Weights of a small image diffusion model.
Model: 11.6M parameters, activation silu.
Training: soap at rate 0.004, 4000 steps.
Data: trained on rendered solids tumbling over patterned floors, 97500 training examples, 3.9 epochs.
Rows from block 9, named by matrix and row number. Rows with one number belong to one attention dimension. Each number is 500 + 40 x the weight over its row's rms, rounded and kept within 0 to 999. All counts start at 0. Numbers have three digits each. After the name is the row's rms in percent of the matrix's.
# v: attention value (model.enc.2.3.attn.v.weight, 192x192), inputs 32-63
# proj: attention output (model.enc.2.3.attn.proj.weight, 192x192, transposed), outputs 32-63
v.8 102:500524443461468539517534508528513509500533457514488536542490454434505547428474476541602500465499
proj.8 108:500493457566558431472542499519459541535518479521492459588496547504539492556527570525496456498493
v.9 141:499443473498505541544529481515457480532504545437522504502470503551519465493510455397411511530470
proj.9 132:521514466481517506555512522513514481511502467555512404463553522507477499482480484493427479411482
v.10 098:541482449489487476533480493451459502503480527414516559480478491470515515575503485485467543517506
proj.10 098:484518512425524537546450551502514509463496487541486500476508445513536496435493460462491549467475
v.11 107:527585601529529485613508468444519519545518497514506435490510487462505531476489489481533516490453
proj.11 096:520452357465528493459497558476487556495462573532505627546467499545483472563533510450539476539521
v.12 128:473419471511526450509476512502434498499469542472480597502497527550481436540508532502410508501490
proj.12 131:499552502419506569540496493500500512519458471480476433443499472451523497480479476442480513478496
v.13 115:508451484555501475453495476497549496480499561456466501468507503548466495529510480425484466495526
proj.13 111:528469570484471529570464497530448485541491483527533432427547462538526493459488446527428517471474
v.14 112:505515479474498517628562463482450521465471515442498574496502524412497488468462474505488605460478
proj.14 130:518562375463477463620515553494486509537466554523535495474470539522506446562622501461453526489508
v.15 139:557529545446504491502478526483491513502497460560556439503465504467507511478486504495590466513499
proj.15 136:513435499527473543420499507484517527459527562529529589566511460553507497539540508512514529524517
v.16 118:441419499433513562507466576515447530563522472506533466517517501530532459466505506478544402423440
proj.16 112:555473457521514458473494425554488490455486527535534518510572500526478565539500507449460526569531
v.17 134:472466590571521470407496479532513517443481495548523468516526565517451455470541511476489469494490
proj.17 133:512458482491451585443499471500506458570479511492480495387529452503468516474458479519499541473486
v.18 111:516577503486493516566487456441436511442500440531526526503463518402553476493474452508494563475499
proj.18 111:472557397473483502549531575483520509520505573503484528466478476509445405519547483521454550509517
v.19 123:474521475498504504552550444530524513458474567465467512502479474496537498557439489559511511456524
proj.19 136:517481549511441518490445492551492487469558508572493499457475539524490461456554525520526516550468
v.20 110:465415469478507503528495518509444489526449508450583570493503475515431446490489537493496518547526
proj.20 107:559459521437491512513481491511495531461478520543518479525573476520536561482537468384458563464490
v.21 126:487496507500567495464515517469523505506529486479447467485510477551459601584440497530535499467513
proj.21 145:496476552557508427518476480548456475530548491494479500478471523529508498483516535543542415538524
v.22 115:552565544476468477489501491497550503573514528512533453474513458489505490596445516518445544550526
proj.22 109:473424545484492492489473502465432521442532510535496640530480506537506502431490458462581485506475
v.23 111:471449438510486564407517562549489521523491516513487546493530466503505486545421448581508467514517
proj.23 115:539435601521482470450444455515487428444565409492483460500489485510540537445474509514571543521450
v.24 172:504500508477498491476463515487452487506515421512481518550472476517507505619477526597447527516509
proj.24 179:433537565496566517431522479486534519469534463468419467513468486441510514419421536527573450531474
v.25 096:513506482469492507597522487461508491545497478446499523482509474463527475543460510418385532511508
proj.25 089:462536433437519542581514511484509547410466575549477501534510503512488510499502462457505540476481
v.26 089:529519520493537521511467516482478500497511469532470469551495464532521527590462515602515482500492
proj.26 085:464533567519521475444453477484511483459548447496468512510453514475491581435456529545586468566488
v.27 128:481424496495481489374463551529532477501505482581494477502523487532474494502562504500518424588516
proj.27 132:491434603529497527438446481443539531463515473432490502553487458465551548432437484494547506495503
v.28 131:550574474509491518532525454496525498452516489470504489524483513462493504481476502521494566508491
proj.28 120:454558501545503487503551539446528527484507490517504518569416512500499470522574551585549439482482
v.29 110:522613586489516530522538455502544493505545475502504482473471459481530522493403457481552487441519
proj.29 107:516432457510481454465570525499493477495525623519481575476526533562426426562508494556478483545533
v.30 084:521510583520526455512496535514531493566517508515436497468542447487467509503499510468505499486514
proj.30 082:531497467461481436526494495504471525515481497460585515521499565567553513550536509449527473577538
v.31 088:536486503524472526502494496521528533432503469503564471473507518484451522460529539606455517531539
proj.31 095:513432558523522519425515454484477474483521453489448523543512460469523542464478488514564538511439
v.32 087:488422495563481493513476503485486505493556463478560459503509534486445550514496535459488508494498
proj.32 091:513552545416533494490490489470508537566497493518498491543504461490510432435477530534456460480509
v.33 081:464524476471552471448492487449446454528471534439569436554528498526496459493538542540527487545500
proj.33 076:499453515572531489510432509447529518504537491545482488476452551461532547543482547401474471410486
v.34 090:469456518493514537465501482517533490603484461488585522525456487566539533488435476581425479498546
proj.34 085:563495411485448472558478468480510465505528476520490487501483497461532496496486489445515481490446
v.35 104:497509545460481462563527496548507510466485456484509517517455571440452503489429566506571520475533
proj.35 112:494549485555543397436503513445516456549532488523479467533526520550456465533522482472483501512500
v.36 102:552406523544438527557476535509577466519525481502510504520480481519513567463418497558444483456502
proj.36 090:479543516514489498489522492517532541513522504516495435514498462521509458491538538416540478526541
v.37 095:423512487435521540551531528531465489497476502529558468581530477446446513471467555437485542505521
proj.37 105:484545438449468516478450518461515494484515457447532466525458515462515429513507518588464462467490
v.38 065:501491558558451436498451472463591476532513510504421514526543504505479554483445533550436501403454
proj.38 063:477556466533534504558512532506520523442523483513530427526481492492559482501527500423572457556506
v.39 078:566403525461470485651508533459539515506479544551503482525467471542529517481420468461480502451515
proj.39 074:458549520497480494422517536506534456513516435515539520566480516449505470487535493485483454472522
v.40 078:512557470465528515585496518507474470477548489542440554499519491415464513521423431448536497481522
proj.40 073:480529477503529487467557605522510525488448510476533454495565541565511475553513547486460548519542
v.41 064:531500497458482534502476460543443470473449528471522503493459443548563450576577487485584538521545
proj.41 064:477449536521470457456562439503460436495487494547504593490485520450471552483476461512498457465473
v.42 084:491462485513542465508502446495532461532453525502510486498509476536476453490503484499499519400507
proj.42 083:532479531572490496521465547506487486458478498539518498471528542454525576506452528423478501555483
v.43 080:469471542390430505549504496534504489443459477497522495515418462517502533497470477481559508413484
proj.43 078:460510429534466453485474478467504468499530500492544573576485511433487442472567535581431467529452
v.44 110:465550450484560469446528480510414464482489510457547500515515536485480475534582530449563510571538
proj.44 092:509402581515511522461432514456468495494487491533465531461481485483427555488444514536425472416430
v.45 079:434505526480527569560505513493491584523482452498548418474503477478537519441415466528506433444387
proj.45 100:475540430458502459519488443507510467501528523450499544578442497482530471481540562595456490548523
v.46 107:553491486588486504511451505425511509531550492516484417505478466509502568465490453531438483467464
proj.46 104:483563507472523543556451459509502584485468471509569563541483486497552459494509587503451521558534
v.47 075:538445552491472496502514502464502535485489534521498552535513533605490533480559525406501496553526
proj.47 072:494475558464493530477507512496497443526540436460467552493464449426469491486501431588476486410508
v.48 081:549456480484451480477507523511569468493514549486538493508535523576479485490454457527562492503455
proj.48 075:543496509471496481510531505485555533537489527518447458480515484522536523510431464422519464523515
v.49 107:621410518506490493493483506484551530522528528506470472503483504562504534483510410578513450457452
proj.49 100:435524556505532520534526507488464515493484474548503560555482508447587534471466551472487465514491
v.50 074:510553517439495534470503508557467497445554507477423560470460549487476533572550470421532568556497
proj.50 070:533468461485495556535472477526524524502454541482501513467531460563444456503502464603438525506495
v.51 077:456558472504501529559457536450483530496520498555455531491492423421498469479485467485458443450451
proj.51 072:469517493465461543500558517568509508480464517413543536497530502507448439513609512551507561521581
v.52 096:457486456486560486487477505433462481463463528486444523482457404489531409551554462533518544451556
proj.52 096:540502511571487484487530524535502514486475491498539583487502552489488540512527511480511551538452
v.53 089:490493458501527503504494527491511462571497487506495515575508463478484482489442511493464543457578
proj.53 085:565479499463443567505483484536535525468473461434567483417482449507501468494508480526451524521522
v.54 084:411627510452461552518504478556482526536494444458494519462466499534456542501464533500452491467479
proj.54 093:523436423483444489542446460504542403466497506479513531527482486486420479506507514580430491515461
v.55 079:478455556540478494510467491447553535535517470524520471475438533591503545455473444512442461447450
proj.55 076:521581451481533550565464554538523559574479486494502508499496496470568523482510472561441525489543
v.56 072:503433526595502540490443513432501489530543518538544462482522451499496543453481513547414477474480
proj.56 076:525579459425520492542519468528524582520505490480485484523482524509601478494468484501553524525580
v.57 087:482590497466522453493503510559462480594495599452535545484503540549450543534542614463520605495481
proj.57 088:533398466463451482552479471465540436437522433480461536520444471406466497542421422534538445480450
v.58 089:569471500492443553511505521508497467477562494538511478566488460553496489473499462555425463533536
proj.58 093:473504535481484572524532500494540561505438465505530480454494528457522490481507493418517536457543
v.59 100:489587475414532508437511474543470468467523493490521479508514531462521483490525516444601569526452
proj.59 087:457482462520491466465460426469475491438506556477482528542425491539461521500477507651447453551460
v.60 076:541492536471499529531566477573516476556551497468532501470490559470507581476453424538509441482452
proj.60 071:473491434492519423502509500475534471478508527529449448567501506535509496473465528486492457550466
v.61 086:447531568467500494513492465512519542488486467535516469475433502457514537490476474405532519440466
proj.61 082:476537427484503497537458470545496518526496554462486513508521488523499454508578480633430497535547
v.62 074:538434533519487495526522511505500510528467475521456576525471478537535470524375477467527527480533
proj.62 072:541504525425450485471532520538500442556442471469520482445538473511453423460540459463506523537550
v.63 068:505481468459491490546498539490466476507505561486538492534495497521454487542529486487536463461533
proj.63 066:512444516564474519484445509452542427478504440517545575555473469436441506515477559506405492433461
v.64 144:498478530520525483513569537498518524440504416543540460486455470455475577622500443511494547490486
proj.64 159:477480467495500537607500476604488511510481526539553544459567534514545514443540449441468511496532
v.65 120:492512511588500478427538487502520473470498552487431505448447529505507486472438566445534523472535
proj.65 125:495504485502493480563499497473471504499483498512543435480573438510488486524488500454528529490500
v.66 128:496532474516519504525544533493513514524533472560413469458472498478508565483513515501473526534523
proj.66 116:507550501492501530572505548471519534574469519483520537579575477542478426502542455525428552505534
v.67 106:530453560480519554478534529513489535496508480481492465522473494488517534577548523601547560482531
proj.67 098:542470444508459397551472412527496487523490383523535506420491479485516480505474443421520542518486
v.68 097:434462513456456573539511522533527490503507506522409479468532468531544542533460496510462522482543
proj.68 084:565570499527479473449457506504514498529501436511549518475534536467444518521484507450517565513430
v.69 137:442590454480509490448554480550467492556468493539507510499476493525527475483443500426518490484502
proj.69 133:463552578598510500520496574421501535487479515510516591540477524476456503525544537569526479484492
v.70 124:491447485505506532661477545543485491492508533517498487540490483444435505507550566473467532486496
proj.70 113:522576475431518487449490487514505513516431548481480499485495515545508520436500460556512438555500
v.71 128:562484593443434524520457532522471461502490554544514456515533478495502419439522534516525489418560
proj.71 116:472555428507482491424469524466441494510445577414429535507490510523457437505522464487518500541480
v.72 116:532490555476490502496416481439503557527498496492507463483504483503566463461502537497526442489467
proj.72 115:472481448441459484416476472494470489475536513479484488512531452462509473527505447534470553497442
v.73 101:469479570470485564564516523496474566490529578521466560441531401579554460469512495480518491456515
proj.73 089:486524513507514433457512503488502534554451457483511454524420548453446451516511572523494459503448
v.74 143:488546473510530447465519447467500540529505441485496552574440513551528545502430465523535439496513
proj.74 122:542505565527486551506567547499470497513530439507508519528559505443535500528508502482479515466497
v.75 122:441510515540541562371522517493509528512469548474539484393567472435456444505452500505489469504456
proj.75 120:497425398492498431616447458543478525445519484509527507517455490515528540538546431441511518507499
v.76 135:505468516477475502640490473554484451413496577521538441609508472510521492490593494521500494449530
proj.76 130:515536496478558509443504521485504496528465532497424479493475557512485483434488532509460422547480
v.77 135:503514525431485516398533517516496454546509510509513511479498507561544438531427471490601459424531
proj.77 130:463508513623474483526526543535467516477447555452540529479506481466456469496549482415527547481523
v.78 140:475467460502470488452420496503566534564481495513497559415484509485481536568489532466489514513487
proj.78 131:466526538484515483505506469485496466496575427491552425489530436502553529482427477553467564475465
v.79 122:484459546422490485487473455476504518503458511439542577414476484524511457490445510530553459483465
proj.79 116:440565400473481437443499511510481549523509532516473523531508518497505462562506458443517454471481
v.80 124:479499497493477473524446494522491473551498591555558462486530471472517442509512495460508492462460
proj.80 128:454487428478511464510503513485507567479499580495469497525486515517477499519535463496415432591464
v.81 091:449488472486441556520458464473454570468534496501471508495435477501461468400480473479505528460479
proj.81 097:526484424469453501520500508519459559514493577492529534505511492463509501587532472448490446512501
v.82 124:472485449487512480380500461434558510556454483461408533456492488521507489523436546458510505530524
proj.82 125:542508486535457498534483479494424479455564408464529483486518476484502437519507449518506552485454
v.83 129:449548528475506559484508568476498401564530498508457501506500491458476463477542531506478511497565
proj.83 126:519497437567489475483516461501482547452428528445497520499508508555456465465563466478558548496488
v.84 116:525518459529492559494517500527505472474454491478482475585467463559476489473490483440540544477513
proj.84 116:472533493545503454509446532509480542520457487486502483452416545453488427543526525565497504509434
v.85 098:410490478414495533430440489485456477532494467535465549437513454487477433494521481472500509492510
proj.85 103:506476451598445501509506516515467516482501567464553575539482546502526548512509520493511429494529
v.86 108:453522423527529468425498460445506536491500497453467497463451530506492528504482546408484529534435
proj.86 101:487454464487517557607485486494458554476572487536535477524488518442552512569495480541485462494513
v.87 132:490516510510521495372495505574492444514487556508595474526447548510491425467452575501494544473504
proj.87 128:451516518595487472566482478409458529510438528478473549433479496501449476521526477472568500501521
v.88 119:512500480523539487531521534546522479470496502499594435462482487443469464516516574415529505501481
proj.88 113:441527496478539537511486509468516485533452562532451485501459510571502505509511476534530456496551
v.89 101:496539541536526577463568565485487459536519468506464489511473565434545393472519495481552490507502
proj.89 096:537464479569497444518514532510466504505441504419506528528487474507477442518566515481553527446548
v.90 151:484466505498486510479544462487491515487469439454492614538452537561497503543455440558535480525543
proj.90 149:543521497537515481499460505549493452497498431492564500455523489486525533495480514431522476477527
v.91 138:472541489549455596506533524536485499522469535538482518451444536459520479515553459453516530503522
proj.91 122:462528493553570435542495520498515554553485477497541538552464519521495522488532545521481451486523
v.92 124:498536566540537512405521488528497533572515542493511504497496523552536422456507529410520511471496
proj.92 133:508491494561499480536426531424461498494479501473519537498472474461472512521487511546599468525473
v.93 107:512454486474504430577470434472469497512523581469490523514484489568556519464509503513520472448488
proj.93 109:523493535472500566391543497516481448503540459491481453528472509411467446487456543481455458526464
v.94 130:524527484444514554539478477433540497469492467463458478467562469447553529486505415537569484405463
proj.94 112:451524476460477461486497492496480536552549506562546502517517494532508495599479436484471519532458
v.95 123:519488445474447445677468517493524443502494585457516505473518478510458515499515521458423481556516
proj.95 120:479541505427554611398541514511507468472496588550418470549473506550496500414512536529500446499492
v.96 087:491452546589501456423516510488532484514548495524532497480514491556481561510417503582561473508506
proj.96 095:485569414457494448514537503454478486571527494492475537513486504487461461569512531508484531531505
v.97 087:569440506469503612616499500506468471469489530513488574545497531523537522479533469488472517427502
proj.97 089:463535521498501536430498553505540497517474500573548459498567542459532472453425497590449485510473
v.98 114:527451520550545492562556532528512503517477505516461520484529468520485518470466467483510467511545
proj.98 125:418534468521453526506512507425490485454537549544505535541430523476437548554529513589508479523491
v.99 091:444496553482515482563574498533537524543478455516428506497519480548549473484470481425518489518541
proj.99 104:534514453510494489450437524433504512467549569524487547529440494474441607545548526568515501521420
v.100 095:553525460473450499530425434523459504410481538516561523539534519505515410520574512491453514493442
proj.100 093:469437519509514529438479465497527437478405482506509487506523524489469463460417497516460471541514
v.101 076:531511506479456546395552534447491503557573450550527460465546456491546533526452479596470436525508
proj.101 076:435499466464463513619520599549486549511514558531421526514470502528494493491583493404565520455459
v.102 096:499575461539513452521513502502546507485503475531450418474512503498512500533527510411503471541564
proj.102 116:500471506457513503511453451470506471430504543460462584549432459476449571513495512483559521501493
v.103 083:567552458500497421436500526536454518536493611511528468486448490545482504510506560457464477518514
proj.103 074:482493518381532511496532426558448455514525459477478466469544513510483522499490442460574493495511
v.104 079:411482526469560426572525491496464534496512472531448580475526553458531507521545442459532441488469
proj.104 089:541502462478501526479445526451543485470533539457472552516485457512515543486448553521496504470467
v.105 080:501343540528529502562502508519528452408521536528522573528540537516515480529545451486454474515531
proj.105 075:490565455490499537519496514448523518532480537494518552574467570476481469499490508584480491511525
v.106 092:560513477452426505534425489486516532555499540516518496456524510536547550495530398456494427508481
proj.106 086:524511506555426502504498520514495490450429557484532566485540553547465546381507439517457469482422
v.107 069:496497526541551500476518492464542506512535499495510501439499471472499596469450536577568537502482
proj.107 071:515573473400544456543479533516439504568525448484473480478543462476501409500399466452512532535565
v.108 090:505554485464555490482480537498469513526481540449445525462433447458476447511519547542515510435538
proj.108 087:428441522562524518505479479494498475461512428517549395496520483518559477517459538434465469509583
v.109 088:539543509542487529394506520476491481516531477508519428530476518497463498506457481574496499424452
proj.109 081:453515498462501489547575526526545502503458452563462478508545485464563475580551505434504602479515
v.110 100:530544421456446535494452495545510519481487494496507436518494503536462533471432513569524529445481
proj.110 109:496480587464534499482503466505536500535468406568508440504566471509504473493491521496441546536493
v.111 073:555383559552536497565548466449491507447537458508507557532555553499471532464530503509481530499507
proj.111 073:453557521400505509480487493526508485502505615476495568536508511446469509519431451613549530456521
v.112 070:486442469501515523439466516488469474487501464488547534502486524466495544447538519556524490526470
proj.112 073:556579538530516411471529474483481494587464490410543502509499497491473447497469483548497503462575
v.113 084:502518474534528472468571478464539450473537428485403505543503453527491491548498501506498531427529
proj.113 095:508485509429543500524509477478507525497493544460465504506456401451599554547458505464546552507556
v.114 081:507598501467414459442448550476475516545470514479540447517469573460442417534480566516497493515546
proj.114 079:526446523436459489560543438502479500498507426457451492459488485515512564473587483338538535458520
v.115 094:522473551548472516423530464461531495506500467519566454483544469502535488484473510585472536477508
proj.115 088:470512404451517437562555545503530518560500465503447569524476523461469451521565503415516551531510
v.116 090:463532526525463545427582500478503461528494465467482468522508511510462487503440500566520529428502
proj.116 093:524507534478504475564538536553523594547531460514468460442542439513618522523587548440499555477517
v.117 093:613551501495514409448450474414485496526465557522566480433462499528513534526493544509556482436490
proj.117 085:438474419495489504542528482466471485478460447444467490482520495427525446491465428394527548486592
v.118 086:450452582537469514513514525476489462460505527438531575505534564493408521494488533574508527503522
proj.118 091:566487518443496492529571451537512546560509480462511450504512507524563440485549519518506482460532
v.119 075:461573429501489481445489494530530519480500447476525422505474467495469505520527548510397543506490
proj.119 079:555464593436552504529503433533484525525464460561460475528537449482527534501496490446534578520520
v.120 083:510465483563555468467534491477476462444491513522448494497490552490514500518536423552574447483527
proj.120 084:420532435453508463550508542491485496512511501479464579506477503464494441522449544469486553455513
v.121 078:497541459478534474398427472483508484470489454474488565474500431486475518468502503599538505462462
proj.121 079:476479491496463448541493497448473485520464458401488501474517479521533495516459452426468489505558
v.122 083:496528529502493466527491494606491484480504532473514441531529546515422489535452534486566515476496
proj.122 089:517491551414575465464518442506514441507538459502503495493521445483490482578483498564446535506488
v.123 091:432431505535589455525521510554523524486513508509468593439539428499518518461454486447495462453501
proj.123 094:455595433499477502500500527383494463511534527449467509475440501502466490549460521576498463548516
v.124 083:603472475533481463512519480551535498522534513511492503520479474521467518490476454528517485489499
proj.124 081:500505486401524470525564522479446493492494499579485496459504466512499543496521484584465502586432
v.125 094:527585486467465493436454507450446480518479567491562446527495555457461465543507570499489473543454
proj.125 106:506461519460472509543541463588516526501494461446475447458525508563543495454557477374572496426543
v.126 060:484503552512464606459468499486507542453522458499530436491535495488495483437536423489471465538504
proj.126 056:538507562558470443528499487473550566516428531537488536548471522556457550511636530562525516465485
v.127 100:502479519444474478616487465533491480371479512505536551533569516517539399499561527453451535510518
proj.127 090:499473567516525558435394494467503483456506524470524538530465547451447532454488479558479413568485
v.128 073:462531533482463427444499512522506524535508512528495468481573522468494455492466509506479458559456
proj.128 075:508497550475492519570512433522490531540509487491487451520444525496489477518593546483519522530520
v.129 098:531448511479466507462514544504458486513508452476510478553459497555493501556488465458512495465505
proj.129 108:477465549511552450422478468532551494506530488577460555453545472495477567546419568515507507549414
v.130 087:572521555462486518530568501527537467474520496462573514518506605511473504487469502480592534468467
proj.130 098:482477503499481505437447527440582469492464469529474494536528464546500525513418555462440464544487
v.131 068:469514582353432529367539526582418528569531539525518542489489524470481448443488523511512538467463
proj.131 063:514410477539482492493509485524576505405437529489526448463441549518499548569440553478572455503492
v.132 089:480482572461434495465476537508473544547478500493454500480536525497476446497499436516460495461477
proj.132 091:484555508537522496489550484538552560470520528537463575493483512460503558553527571574529510526460
v.133 076:388543525481515465515464490566492560538492463528496528528526512500525513541465484630378460504456
proj.133 071:502515508499541487584491485506511515524491525440435506473418532458489572534551529462493472548526
v.134 073:554435506496495532457546517527532477442543497560554465497515494461441444442510482549577546504434
proj.134 070:513475523475497439471520483454483547514438512555451498503515556546511514494500525424444580545453
v.135 079:518491501555511505486502459511473538473518495501499605505484414533492509467487487460491538444599
proj.135 080:527518587471445504551548451545452512494481508515540444462494585456454517484536417473512540504470
v.136 088:515419430481529515556453534473491486414529518567462508538480472464495508450503502491457516476506
proj.136 099:493557514545496523524532513531453556542512484457528573527484519445455475486516418530480534437505
v.137 064:533501563477455494395518514466472510551524507519467515494521463501551538519507450583496492517481
proj.137 069:499549486488477478544519517503488491475487521481503541427491520531547502572520527439537487475505
v.138 100:514445525569484454453500588522503530559537523533497439506530456533466467507530484474447490517511
proj.138 103:524515595457541522523525406509464492449517517594478522477501514476517527499573516515539551533448
v.139 074:533417527478491453417519526447456516554460510473463549438508464497511511532458453557545521515551
proj.139 079:502577427566457525572552501489493491503466559490525494481537555496521480561518504493506522452537
v.140 067:550515541409457491468487495489486589564485483535468549533484523523503521474479464509513502479515
proj.140 060:457583521558449490547532519470426545469499489486502490475464514489600502567522499516484527531549
v.141 084:502507505498519532551480515534530513510556461503525519551433469483526569524528535574428537478512
proj.141 086:553497566511499502537432549522558458521542424465526500498502484488461537496484542557517437468554
v.142 101:499601545541500462449468496467505497498461593486496513470537522495522505524471524518495478503540
proj.142 107:478481486510465519554527490541512531545483476477490486474464509486536499514568497433544476522574
v.143 078:378556540526518513550486476475556481493534462518477475585500491568465516464521518426511554491449
proj.143 078:530519502467551443451589460516509535527505458490498475498475444491524497488557494512469476520442
v.144 077:502530501500546563510437451489523540473485497491565498535465460449486547503512524651444498513496
proj.144 075:498474545487530487542508521546517524588503441474488501458463533437475530474528498474488488521536
v.145 081:580486526542495526464500491468504577517483519511541525522489441513457472479509469566503517517566
proj.145 084:479516490476488520563486522553414486530449463475464498448496571493502489503494499391516498559509
v.146 082:508540520513520550607490484456477532532477484487507554498454476505516548486477529430480498485575
proj.146 080:483449559486505490481483408558447487502522415500531489462472510504540519501558459487502493532504
v.147 128:513428522490502504510503519569495505526458499478474471524498518521480469518540495479451461550482
proj.147 131:481544498516522501490462506465503528459573505569471543536548459479504526462534569564469527513461
v.148 080:560397553496474506464537548497496492519533511591522425483555474452432427521519437535539549573469
proj.148 077:500523526452521530560476464493497480499457537533462517494535518575543496512548582500501562474457
v.149 074:512530525512521508573556449499539491399488476484530475560518563542480455482563548454523525496490
proj.149 072:511499494446443527521459569480517464545455506453497484602538475503465519426487455481500476461533
v.150 058:585469568482482551470543537505495511575502567489479476463526444443504496487469448528506507529531
proj.150 053:482467436545480468540512527540517515493516438516522483500460510521508507550549585450521516541557
v.151 116:519605511547519506502541468503535478443467502492503478526501535468516477542452507492540520515510
proj.151 116:480451497528504490536505506516508481515452509480534451438497463528532555510508497399479449507532
v.152 088:572464457504537563538494501487489515501532495520485507508508468527520549484520487539451507532486
proj.152 093:486516514437500496519435524506505537529454431445474550545463530489449471446517437491517561490534
v.153 066:484480440446537489611485496466538522422462424499463490517521484542500481509497511527476518412477
proj.153 074:453512502566476497503502564503542506555518463459520517567477491461457498500439507545429504455529
v.154 083:484420562494516461509560496516543469517503515499499430510467509459457503520532468400581542540437
proj.154 087:532495427505509515458542494469481502497581512518549427561540481512514466433532574566510518452473
v.155 066:482534497559504505518498549491482526487554486490532498456448490430515493508508510413491445492521
proj.155 068:510482650515511541467508340557548518488474493535548483490489510504514569490554486536529562488465
v.156 085:430510567526474505480462548515485483535515532515501497489565430505467440488548526449446479515532
proj.156 088:521498550436553478462528420562458489456549511548462539465457483502533508470596508512542521546448
v.157 066:520458476441521532486482438532457489443496544536514532544443521485566506530462477579463523474521
proj.157 061:469438472538491491591487539494470511556420499481472518441525552474522518506454464458466513503537
v.158 096:443599569481485532530443440519567515462543477527480479554564508548509423470473492525504482476496
proj.158 098:497531436519527453491567543508500519488417516466495525525455506519533549467533511450467487545526
v.159 106:530560485523505503439517439452544487455494485535488491548492501496487516499490507527616532527459
proj.159 104:508501507483468490552537537485482519553450538486565398463523507524489485479486488446496508447516
v.160 086:506517508484497553511498514433483472559477540470465511463463487496441486403523555501460456465472
proj.160 095:523494437550487455463487464455459494476546468474512486489523517566507530511499530534528551466494
v.161 081:510530522446504486530466484532544488446498479453478495463526516403457448431498512431465483515468
proj.161 077:490481520552519534499568502511487536468521554522479482448467442583555542533526518499481531453482
v.162 098:478576459493480534407494523480470504556502440545520474533519541559485510520471431469414507504510
proj.162 097:537477452498483520583449494522525506438463510502526535501451522553531556515501604522512497483501
v.163 100:448503453503522552457539493452478504515470469502493437503517444537468536395552502562465505439477
proj.163 105:557498479500474479525465510480545509486517510479468487462520533504483479493495533484544580530473
v.164 081:537521549487417503528502524483562517483541553478482616509481511522511547506501540463544492576467
proj.164 073:414535458476556498396599444551429473500478549478536475524528543481465544503541486579514458437546
v.165 093:554540510534464471560476518489551526569493510465484479425510520483483519558478465493390484529475
proj.165 094:499480498445536572508554473506483447444470481496475529532453474479549486507454495487470552476473
v.166 102:511584515521539499452466486512473543502451491509483471418482462407490412500441443435487486419507
proj.166 116:509428557496473533580465504518568516511541495527494542484499420577523536544484527532466493566495
v.167 096:380474545472503493541430470530514504565495498529451506559539530457478490505461466534508494513550
proj.167 093:607516496528495487463508541502481516451491533514488499440458422514504479500533471476454451503423
v.168 121:508473566571466455519498486540510516523534531488430568508518521493564504546468432404528475540496
proj.168 122:443527558428530534490499537538490509474464571501566499513519460489517504489505477500481494452546
v.169 107:574428525538520484546484449477522510511537540461488517479473454527509542424558553517514474404522
proj.169 105:486511447518510498435530555430471510551578507470470511537580533472462449482483454532464566511471
v.170 101:477541485461569511492509557481467511540477514522541440511531499534445492507477575464492482417504
proj.170 102:561484452505461404498391499478530405444579477543517534510457512534447476502524518536543521567495
v.171 116:481461518492501536570464498478513518486516519459461484517537468477465473435519455552421484464508
proj.171 111:552476484480484531497546501450489491449516516467523525508461446537527511518530558533472486485467
v.172 079:495474448501513559479547467575482486455503492507473475476545449540545528540483429427524500473546
proj.172 078:462476612445463479548440560525559529465470477587493492466506495421522435500522550474487491548450
v.173 092:545526460478493557499499488522495539465491504478476560463463472497584514468457474512511514490501
proj.173 095:485507526507510492542590510499547510497479514550488477469559487424512463550509504483469497528485
v.174 107:523509560499525492552464489534469479484481553503515591474484518466493459502470555481577485500477
proj.174 108:501494476519461443467595491473524497537491410493479463473540458464489445528483432523474451505512
v.175 097:453491421448482527575504535450527494493540489524567463541471470510508474511463543684475473548472
proj.175 093:534529514496534555468461479477434432515486452458523526571512577546471500480530528471484496492523
v.176 091:490549476464477492504460514466519501515478517505519520487469554449493487507462551606485503562440
proj.176 097:514491460534529538501557482523481482537452447450466506518486526512543518479473488435481516427499
v.177 078:558456493526492507493543485533493500420539512488528570548522457539514596478544492495518504578561
proj.177 084:481555494488479425495580505489536510480483546558485461468535526408492421527535460509523487489507